Rows from block 2, named by matrix and row number. Each number is 50 + 10 x the weight over its row's rms, rounded and kept within 0 to 99. All counts start at 0. After the name is the row's rms in percent of the matrix's.
# convs0: reduce pointwise conv (model.blocks.2.convs.0.weight, 64x64x1x1), inputs 0-63
convs0.28 091:50 47 50 50 50 64 32 46 46 60 51 51 41 35 51 40 50 33 53 50 50 43 36 50 58 32 50 49 33 50 50 37 50 50 49 50 63 50 41 36 50 63 35 38 34 32 38 49 40 50 45 38 50 50 40 33 50 43 51 18 42 50 30 50
convs0.29 100:74 25 58 33 46 50 39 63 60 50 50 39 42 50 39 50 50 49 62 61 36 50 68 42 35 50 72 46 47 50 43 61 50 51 60 43 45 51 34 44 61 50 34 43 57 50 50 53 27 48 37 50 50 35 33 47 62 50 50 50 52 50 50 43
convs0.30 105:50 50 47 36 50 77 38 50 47 50 54 50 50 45 47 44 49 33 50 47 49 47 54 42 39 45 50 44 50 47 50 50 76 38 54 47 25 46 22 31 50 35 52 30 44 51 44 40 37 50 61 44 75 46 44 42 52 56 58 50 50 50 46 55
convs0.31 104:50 27 52 50 50 34 27 50 56 53 49 60 57 50 46 46 38 50 39 28 61 50 75 50 54 44 42 50 50 57 36 56 50 50 50 50 64 50 50 50 56 46 40 50 32 50 56 65 56 28 50 39 48 62 57 43 61 59 45 30 66 61 64 50
convs0.32 090:55 60 50 60 50 50 50 32 32 59 50 55 61 52 50 50 52 59 50 42 42 50 44 29 53 50 50 50 61 78 57 38 41 63 56 45 58 62 64 32 63 50 50 69 50 51 50 47 50 54 64 39 50 40 50 35 52 59 58 50 45 32 39 75
convs0.33 110:67 50 54 61 54 40 45 49 52 61 66 50 34 47 33 48 44 59 50 57 54 50 55 47 65 55 57 50 60 29 34 33 50 61 40 72 43 29 50 50 64 70 48 48 43 50 79 46 50 61 50 57 63 54 50 50 55 38 50 59 50 49 50 45
convs0.34 094:50 41 50 50 59 50 61 58 69 50 50 50 71 38 44 33 39 36 54 41 31 39 50 49 50 45 33 46 31 50 38 31 50 40 50 61 50 44 50 31 50 39 50 50 51 50 45 37 60 50 50 50 29 46 49 50 50 50 81 53 50 35 50 50
convs0.35 090:44 33 51 50 61 53 63 52 50 65 44 57 50 56 45 48 27 41 50 65 32 64 50 50 54 51 50 50 67 49 48 50 50 50 50 50 45 62 50 27 47 18 59 47 51 73 70 50 32 37 52 59 53 50 55 50 50 62 54 52 45 50 50 38
convs0.36 094:50 49 68 52 50 60 12 67 51 55 64 50 41 49 44 49 50 50 43 51 60 37 50 50 50 50 51 68 75 44 56 66 37 50 56 50 69 52 41 45 50 68 50 56 50 39 41 54 31 57 50 54 38 50 50 42 39 50 45 50 50 43 65 57
convs0.37 106:69 28 50 43 55 50 58 50 38 41 40 50 50 65 50 46 41 40 39 53 50 37 50 79 50 50 50 40 51 51 29 50 27 41 50 59 56 75 49 47 50 43 50 44 54 50 50 46 42 38 50 64 30 63 41 57 44 45 38 45 37 52 50 44
convs0.38 085:48 50 52 50 64 50 45 45 74 50 50 57 50 55 53 46 64 63 37 68 50 46 49 58 56 44 74 69 61 34 50 64 28 45 50 59 44 31 38 50 43 51 43 44 36 41 50 50 30 60 33 50 53 50 50 50 43 44 50 36 50 37 38 50
convs0.39 112:55 49 50 60 50 70 78 50 43 50 50 47 32 38 45 50 31 50 34 50 36 40 50 53 39 39 35 50 61 50 46 44 75 58 42 49 57 43 50 59 40 31 50 38 50 49 51 24 53 50 53 57 50 35 41 50 40 62 60 50 43 42 50 50
convs0.40 090:53 50 44 56 75 50 48 50 50 50 32 44 50 39 32 43 50 50 37 41 35 35 35 59 53 43 50 50 50 50 50 39 46 50 36 50 51 50 38 34 36 50 34 50 36 33 42 49 50 40 37 49 27 50 50 29 53 58 50 53 41 50 26 50
convs0.41 100:42 50 50 61 40 43 50 57 73 36 53 50 45 50 54 47 50 62 59 59 42 50 70 50 65 50 50 63 53 54 56 54 58 47 43 26 50 66 49 50 37 50 42 43 32 50 21 50 50 72 64 61 61 56 50 43 39 46 51 50 50 50 56 29
convs0.42 099:47 41 41 51 50 50 47 56 50 37 72 32 70 40 50 50 49 50 31 45 62 43 34 50 50 34 50 42 50 39 47 65 40 32 63 71 60 50 52 50 50 45 59 50 56 42 36 52 68 41 40 48 50 50 48 55 50 49 55 50 34 71 32 42
convs0.43 101:48 43 29 50 57 50 44 53 50 37 66 51 67 38 51 50 70 50 35 50 52 76 52 64 50 36 50 37 43 46 51 50 50 54 50 50 50 66 59 50 38 57 43 52 25 49 53 57 37 57 50 50 46 66 70 68 50 50 34 59 55 48 50 38
convs0.44 109:56 75 51 64 50 50 49 54 50 50 44 52 38 42 63 61 50 50 42 50 50 57 50 50 62 56 50 46 55 75 50 50 47 46 47 54 50 53 38 32 38 30 45 50 50 67 72 50 38 39 53 75 50 66 52 50 34 72 50 44 55 64 50 50
convs0.45 105:59 39 63 50 56 31 50 66 43 56 50 37 48 50 29 62 50 41 60 48 29 35 60 50 50 50 50 46 50 29 42 50 50 50 50 66 42 44 50 50 56 31 50 38 50 50 50 50 33 70 40 58 65 32 52 50 50 63 65 69 50 53 50 50
convs0.46 094:29 50 52 51 50 34 45 53 50 46 28 37 53 50 55 37 49 50 45 45 50 63 35 28 56 50 31 53 71 36 50 50 50 49 55 61 50 50 42 60 34 50 50 47 50 50 49 50 37 64 28 57 50 50 42 50 72 64 50 42 41 58 30 55
convs0.47 104:33 50 46 50 52 41 50 35 50 54 47 64 37 50 50 45 65 36 51 52 50 34 45 65 45 50 50 74 50 43 44 56 47 48 62 50 80 54 41 50 47 50 50 56 41 50 61 34 34 63 44 58 30 56 58 50 62 24 47 46 49 64 54 50
convs0.48 104:52 45 69 50 50 50 46 46 50 80 50 56 75 46 42 36 34 35 50 53 38 42 54 60 50 48 58 53 50 54 50 36 50 52 51 50 72 50 65 47 34 59 53 64 68 52 43 50 51 55 50 66 50 50 48 64 50 39 50 28 41 50 50 66
convs0.49 093:40 50 66 38 48 50 19 57 30 37 62 61 50 50 50 44 43 47 50 50 50 36 36 75 41 51 48 32 57 52 50 55 44 31 53 50 62 31 46 39 40 56 44 41 50 41 59 50 50 50 50 34 41 53 50 56 62 41 50 45 50 65 50 62
convs0.50 085:69 52 55 46 50 50 50 48 23 58 37 58 41 50 51 39 28 54 40 50 50 49 62 50 50 60 57 50 66 50 48 51 50 49 39 30 50 68 50 47 21 50 57 50 50 50 50 46 28 50 35 50 34 36 50 61 52 50 50 50 31 61 41 48